From a checkpoint of a small spectrogram enhancement model: batches of 256.
Rows from block 3 of a small spectrogram enhancement model, named by matrix and row number. Each number is 200 + 30 x the weight over its row's rms, rounded and kept within 0 to 999. All counts start at 0. After the name is the row's rms in percent of the matrix's.
After each channel's rows are labels from the 100 clips, of 14848, where the channel reaches its highest value: "strongest on" is what is common among them. Only what is clearly more common there than usual is listed. The data: telephone keypad tones over noise or synthetic speech.
# conv: 3x3 conv (model.enc.1.1.conv.weight, 128x128x3x3, each kernel summed), inputs 0-63

conv.0,082,223,190,224,176,193,203,224,176,213,263,228,153,217,189,206,158,207,229,215,163,229,181,214,214,210,243,181,182,148,208,113,178,241,233,195,193,207,170,163,168,166,193,173,217,204,200,177,174,238,220,175,163,234,136,166,167,224,174,187,227,234,265,201,154
strongest on: mains hum

conv.41,089,150,169,211,221,172,175,175,219,228,162,240,183,181,237,199,176,192,210,227,215,112,183,177,207,167,233,162,157,201,192,207,201,196,168,186,220,218,217,188,202,191,255,188,172,195,194,204,212,147,203,188,147,220,229,248,225,206,204,197,211,196,175,227,223
strongest on: mains hum

conv.96,114,205,231,210,208,223,154,199,194,200,185,155,189,191,236,236,187,216,153,147,211,201,188,197,159,165,184,248,228,152,161,192,180,167,237,182,191,181,178,175,202,185,169,240,154,191,148,157,195,186,199,222,178,223,180,145,130,203,188,132,192,181,143,136,228
strongest on: number of keys: 1

conv.106,104,201,233,206,293,238,230,196,189,142,196,215,173,259,154,213,161,130,234,212,182,222,233,246,246,216,217,172,208,255,183,202,213,166,189,221,142,201,156,232,242,206,244,188,196,225,234,185,234,172,194,224,157,188,185,205,178,249,236,206,241,197,206,164,167
strongest on: speech; clipping

conv.14,122,177,213,208,217,209,178,180,175,203,226,191,258,178,201,207,163,215,188,169,196,171,184,175,191,210,222,173,216,306,190,195,164,222,174,235,191,191,178,219,226,289,209,172,200,205,183,189,172,187,185,186,229,187,212,203,291,156,175,199,201,182,179,221,229
strongest on: speech

conv.97,100,171,182,184,227,201,168,198,146,202,131,165,124,239,184,226,211,224,178,195,239,190,237,186,179,183,191,188,217,130,185,219,230,166,191,174,222,175,229,182,227,151,209,224,160,207,231,169,236,172,214,190,206,223,236,196,155,271,213,173,198,190,219,168,189
strongest on: speech

conv.124,109,248,202,189,152,183,197,180,215,196,182,206,206,200,224,186,203,265,246,199,223,167,152,186,128,188,159,230,148,129,237,213,209,219,252,160,160,204,233,218,195,194,150,167,185,210,133,172,213,213,200,186,212,223,169,235,174,150,226,147,163,217,134,191,204
strongest on: number of keys: 1

conv.80,092,189,167,179,202,231,211,178,225,158,169,144,148,211,172,197,206,146,166,193,186,171,223,173,196,220,161,145,154,156,210,203,245,150,177,206,228,184,163,198,198,213,192,245,172,189,232,171,229,122,182,182,190,221,198,206,150,230,220,184,208,169,190,163,173
strongest on: thin (high-pass); pink noise

conv.105,084,187,161,206,217,185,186,223,206,228,197,235,168,188,235,163,204,234,165,190,172,220,196,185,251,215,285,167,200,245,171,138,197,213,230,244,147,189,142,160,183,173,195,138,208,173,199,177,174,196,189,184,156,177,194,184,204,159,178,220,260,199,202,166,194
strongest on: mains hum

conv.56,091,182,175,142,182,188,185,169,225,195,186,129,219,153,201,114,207,128,212,147,242,147,197,205,173,194,130,179,184,208,239,197,223,210,167,178,213,169,171,171,215,172,185,186,201,193,164,182,187,178,172,233,225,148,192,236,206,188,203,200,181,170,166,201,162
strongest on: mains hum

conv.114,077,168,187,169,147,199,189,157,179,137,187,145,190,189,172,152,177,217,163,205,181,245,185,197,195,175,190,207,186,248,166,181,180,154,187,201,188,149,138,166,173,234,216,188,177,167,234,160,184,195,164,145,171,219,142,181,212,214,197,186,177,189,196,205,201
strongest on: speech

conv.39,109,168,227,175,192,209,183,157,200,191,208,182,315,155,220,250,187,190,199,184,185,164,177,194,214,206,230,160,178,226,206,211,171,248,162,232,206,192,172,216,208,183,266,195,192,230,128,207,189,163,174,198,245,178,208,232,167,170,213,181,203,189,162,234,234
strongest on: speech; mains hum

conv.51,077,197,213,195,198,239,192,191,184,197,207,152,162,207,162,222,170,250,217,123,191,239,204,180,237,195,169,155,229,234,154,228,178,170,187,220,131,217,198,228,235,188,230,230,123,166,208,200,234,110,205,177,170,229,197,197,205,187,242,221,153,207,195,119,226
strongest on: thin (high-pass)

conv.12,093,174,161,206,147,215,183,175,174,204,184,202,239,173,161,169,227,217,223,227,211,185,148,168,136,191,213,219,177,189,214,219,183,191,175,184,239,191,204,145,196,243,165,216,233,163,205,214,148,210,191,193,212,207,176,210,213,218,171,220,219,226,104,233,226
strongest on: speech

conv.108,118,184,239,149,219,187,203,197,218,169,246,182,160,225,205,205,180,129,223,184,204,210,199,205,186,177,179,168,179,176,225,224,193,154,161,162,201,207,220,187,152,150,157,195,208,231,164,232,185,162,171,237,145,188,166,205,184,180,191,224,194,174,195,197,227
strongest on: number of keys: 1

conv.90,079,175,195,184,200,214,205,198,238,184,197,159,182,274,220,234,142,239,250,152,219,219,214,159,194,202,164,150,220,188,138,226,179,189,215,245,135,211,210,239,187,264,225,205,147,228,176,128,215,124,222,197,157,216,172,187,247,176,226,195,166,174,203,165,158
strongest on: thin (high-pass)

conv.32,108,185,219,192,162,162,190,229,244,174,208,211,195,191,241,205,165,125,150,220,222,218,243,162,177,169,224,134,223,301,192,202,186,129,169,213,201,213,190,197,243,236,235,155,219,160,273,164,169,141,202,187,129,182,199,177,258,199,196,166,202,217,165,226,207
strongest on: speech

conv.2,101,136,187,161,210,195,159,167,196,168,199,157,232,285,233,179,198,155,238,182,255,192,159,241,194,169,196,189,186,240,145,208,204,193,171,233,237,175,209,250,161,223,225,195,155,218,215,201,183,158,171,171,186,188,221,214,249,207,181,228,162,229,178,205,199
strongest on: mains hum

conv.25,114,178,233,179,210,212,213,232,194,200,217,201,163,180,204,188,176,167,189,182,187,207,208,138,199,184,211,211,195,261,194,156,170,153,268,148,150,182,190,150,182,185,183,199,188,180,234,203,215,203,235,174,196,230,242,216,221,207,177,238,232,183,236,188,227
strongest on: mains hum

conv.70,091,177,147,180,199,206,192,165,175,185,214,224,238,158,171,181,224,265,131,226,238,200,198,204,192,191,157,187,213,158,226,178,179,191,177,182,217,168,219,144,212,161,179,164,248,145,188,196,180,222,181,221,198,212,237,136,189,209,186,179,176,200,208,198,166
strongest on: rumble

conv.91,085,172,225,203,202,237,160,189,182,211,251,210,223,228,152,134,137,200,182,206,167,208,176,225,81,167,193,239,216,189,190,197,206,184,231,183,211,193,223,167,203,185,208,235,206,175,153,190,170,229,225,178,227,168,177,171,199,229,180,190,211,214,181,230,171
strongest on: rumble

conv.121,072,169,214,188,274,231,214,241,228,186,229,188,248,237,236,158,225,160,159,231,198,245,224,210,177,187,196,207,207,201,223,200,234,171,193,186,214,201,167,205,222,177,194,226,232,173,226,218,204,213,207,216,165,217,206,183,223,238,223,247,217,254,223,255,270
strongest on: mains hum

conv.82,088,163,140,227,228,198,187,208,244,219,206,202,172,166,212,154,220,202,184,207,207,229,162,212,135,198,198,218,170,250,208,204,216,197,227,198,179,196,212,185,263,181,199,210,214,142,228,235,195,176,211,204,163,221,234,226,229,221,182,290,155,183,116,247,272
strongest on: speech; number of keys: 1

conv.1,104,202,195,166,183,204,191,189,152,162,160,167,198,258,150,188,218,165,165,183,177,183,274,199,158,189,168,219,218,173,231,210,242,213,181,196,235,156,148,199,204,167,250,253,178,203,201,191,213,173,188,203,210,217,197,232,161,300,198,180,194,213,195,266,185
strongest on: speech; thin (high-pass)

conv.113,103,187,138,198,265,196,212,171,213,178,223,178,243,193,177,201,207,191,204,196,266,198,211,167,190,216,210,137,225,290,174,214,177,208,181,204,167,204,177,212,248,193,234,186,204,202,130,214,217,159,190,200,178,249,242,203,215,123,223,182,226,157,163,175,207
strongest on: speech

conv.127,093,181,153,195,197,198,208,191,239,189,198,201,192,190,178,162,182,159,221,168,167,201,177,178,207,180,226,163,218,178,194,192,167,196,164,201,187,180,144,163,213,147,204,218,199,185,127,205,182,218,183,165,250,228,191,178,187,71,174,201,194,179,244,166,133
strongest on: speech

conv.103,099,153,226,204,191,183,189,199,206,180,199,201,208,216,187,194,194,132,225,218,188,167,233,201,247,202,162,167,233,184,195,223,209,199,143,198,194,196,176,255,176,198,211,199,197,229,164,167,183,132,194,187,171,180,230,244,188,146,224,195,232,204,184,180,171
strongest on: thin (high-pass)

conv.89,104,217,259,212,223,185,221,179,189,192,174,152,259,214,208,174,213,168,216,169,141,199,179,205,223,195,199,203,234,213,196,192,202,253,166,245,159,194,202,166,255,201,262,243,159,226,199,199,194,204,157,173,234,216,220,235,231,211,203,204,171,180,197,205,188
strongest on: speech; thin (high-pass)

conv.58,085,183,142,198,160,219,231,193,241,213,148,182,233,186,252,209,192,202,199,186,251,231,227,186,192,212,194,155,207,198,155,242,213,241,175,234,180,219,214,259,235,234,214,235,165,161,176,172,228,152,198,227,184,247,199,182,223,203,226,172,190,173,166,203,171
strongest on: thin (high-pass)

conv.99,093,174,192,242,221,201,193,212,216,252,170,186,164,197,227,205,209,203,158,194,190,184,164,217,246,203,220,185,162,212,208,218,169,218,194,241,181,254,136,198,158,227,233,164,158,219,183,257,220,218,207,149,200,194,177,212,206,195,214,268,262,184,214,193,203
strongest on: mains hum

conv.52,097,262,189,241,192,218,166,217,144,270,187,173,234,194,200,163,195,155,205,248,183,209,190,185,155,170,213,201,205,160,192,152,216,221,201,206,246,251,238,200,199,187,211,209,207,217,194,169,147,181,235,171,198,186,226,220,212,211,133,166,205,229,163,219,195
strongest on: mains hum

conv.66,086,175,182,196,176,190,190,208,212,222,161,215,179,218,259,175,266,175,139,181,203,230,180,168,173,204,224,196,246,124,145,196,242,260,156,200,180,181,155,258,196,209,172,198,184,259,170,199,213,211,202,209,169,175,233,184,231,129,164,150,216,198,201,178,219
strongest on: speech

conv.45,123,153,189,195,174,224,203,216,225,190,193,179,126,239,239,158,197,195,235,164,209,236,183,238,249,184,223,213,204,196,240,229,216,204,144,180,165,184,152,209,196,162,215,148,221,250,200,227,173,219,200,214,213,181,201,223,207,161,193,250,254,204,198,206,200
strongest on: mains hum

conv.3,092,192,189,201,199,194,191,192,176,198,195,199,176,222,183,192,128,184,190,201,180,178,202,196,209,156,237,250,172,167,203,176,190,195,185,145,200,165,225,167,136,151,133,196,208,187,232,185,222,209,165,177,231,165,184,188,116,224,170,158,240,183,202,207,196
strongest on: mains hum; clipping

conv.102,114,138,200,202,171,169,191,221,191,178,191,207,189,197,183,172,210,152,221,185,228,162,143,191,225,174,198,174,167,241,161,191,235,143,162,171,147,207,178,206,170,181,223,190,171,228,178,231,175,174,199,192,157,174,196,226,224,165,176,254,212,175,189,200,201
strongest on: mains hum; speech

conv.4,084,229,163,186,210,188,201,184,206,206,171,208,190,147,179,194,222,216,174,202,155,125,194,128,144,211,163,208,160,172,184,198,230,232,177,182,206,197,193,175,195,181,174,176,186,131,239,237,195,207,203,203,216,183,299,228,223,189,194,238,136,240,147,178,252
strongest on: mains hum

conv.16,108,207,200,206,188,192,198,209,209,182,179,181,92,205,214,175,216,139,212,190,168,222,169,257,230,198,215,199,210,195,216,164,218,205,197,192,204,170,158,193,211,205,165,172,191,171,173,147,171,175,204,140,144,200,218,230,169,180,180,169,180,232,192,194,171
strongest on: mains hum

conv.110,116,197,191,202,212,216,203,210,177,239,224,242,195,165,205,171,161,195,143,237,210,275,235,256,191,207,253,168,246,223,212,189,171,136,188,241,215,179,203,192,262,208,214,185,232,158,232,177,173,189,199,218,203,231,190,195,238,175,204,213,231,238,235,217,171
strongest on: speech

conv.26,098,157,157,161,154,188,202,207,164,212,202,225,174,240,208,150,177,208,182,191,231,157,208,167,257,164,195,203,220,209,227,174,207,189,176,181,192,188,183,174,172,130,183,181,226,266,168,242,193,246,185,139,218,205,205,199,180,215,182,191,299,155,223,174,161
strongest on: mains hum

conv.87,105,167,188,236,191,181,184,216,194,203,210,209,214,134,189,195,217,241,172,210,198,160,276,135,186,205,219,198,185,192,218,173,199,153,191,170,210,171,188,191,270,208,185,195,224,129,208,155,202,166,178,214,178,169,139,178,190,195,201,174,217,152,236,223,224
strongest on: mains hum

conv.109,103,174,218,153,198,150,220,142,180,183,212,213,154,162,160,171,233,200,193,210,155,197,164,236,213,182,208,168,124,163,246,181,225,187,128,165,220,152,190,177,164,160,150,186,215,182,191,210,210,164,152,205,172,154,166,200,167,203,184,191,222,176,197,234,248
strongest on: mains hum

conv.42,089,220,190,177,265,170,200,163,206,209,194,253,212,224,209,190,217,134,208,232,183,192,197,233,232,202,193,173,219,192,198,246,235,246,150,214,211,221,148,246,233,209,223,149,213,206,159,243,223,188,177,215,190,228,180,215,178,193,205,180,215,235,141,239,173
strongest on: mains hum

conv.64,100,236,185,170,154,181,198,168,222,181,194,198,174,167,190,187,157,198,276,171,155,193,180,216,215,206,169,204,205,170,212,202,168,198,234,231,209,213,174,235,152,243,210,185,169,232,139,207,212,195,213,156,244,147,175,272,169,150,212,206,209,197,198,204,182
strongest on: mains hum

conv.28,087,204,204,170,222,166,191,173,171,171,219,163,195,248,204,164,169,151,217,157,184,209,152,195,189,165,217,152,189,211,206,187,197,181,160,162,200,191,191,168,132,160,137,194,198,300,177,225,234,176,181,241,197,219,174,184,182,168,149,243,195,171,180,178,229
strongest on: number of keys: 1

conv.35,091,181,144,244,144,213,182,216,223,203,181,236,198,194,253,183,154,176,226,212,176,205,168,216,187,198,240,230,209,214,180,206,174,203,198,216,233,241,217,222,240,219,211,225,238,135,218,177,209,261,231,142,197,230,151,187,199,179,198,174,164,203,242,207,156
strongest on: mains hum

conv.76,112,151,147,201,213,196,215,214,192,203,236,183,163,243,189,168,210,179,216,181,229,230,215,244,197,184,208,210,195,217,226,200,189,212,151,190,190,191,161,160,193,210,207,230,220,231,238,216,187,145,196,203,196,221,211,224,244,229,188,224,222,219,143,202,202
strongest on: speech

conv.73,078,210,130,188,181,172,180,179,247,190,248,207,184,187,207,236,217,196,155,242,261,200,218,239,170,186,214,174,206,171,204,248,211,182,193,223,249,230,206,235,220,215,211,184,206,198,195,147,197,150,192,250,198,231,223,171,200,157,247,147,213,174,184,222,198
strongest on: thin (high-pass)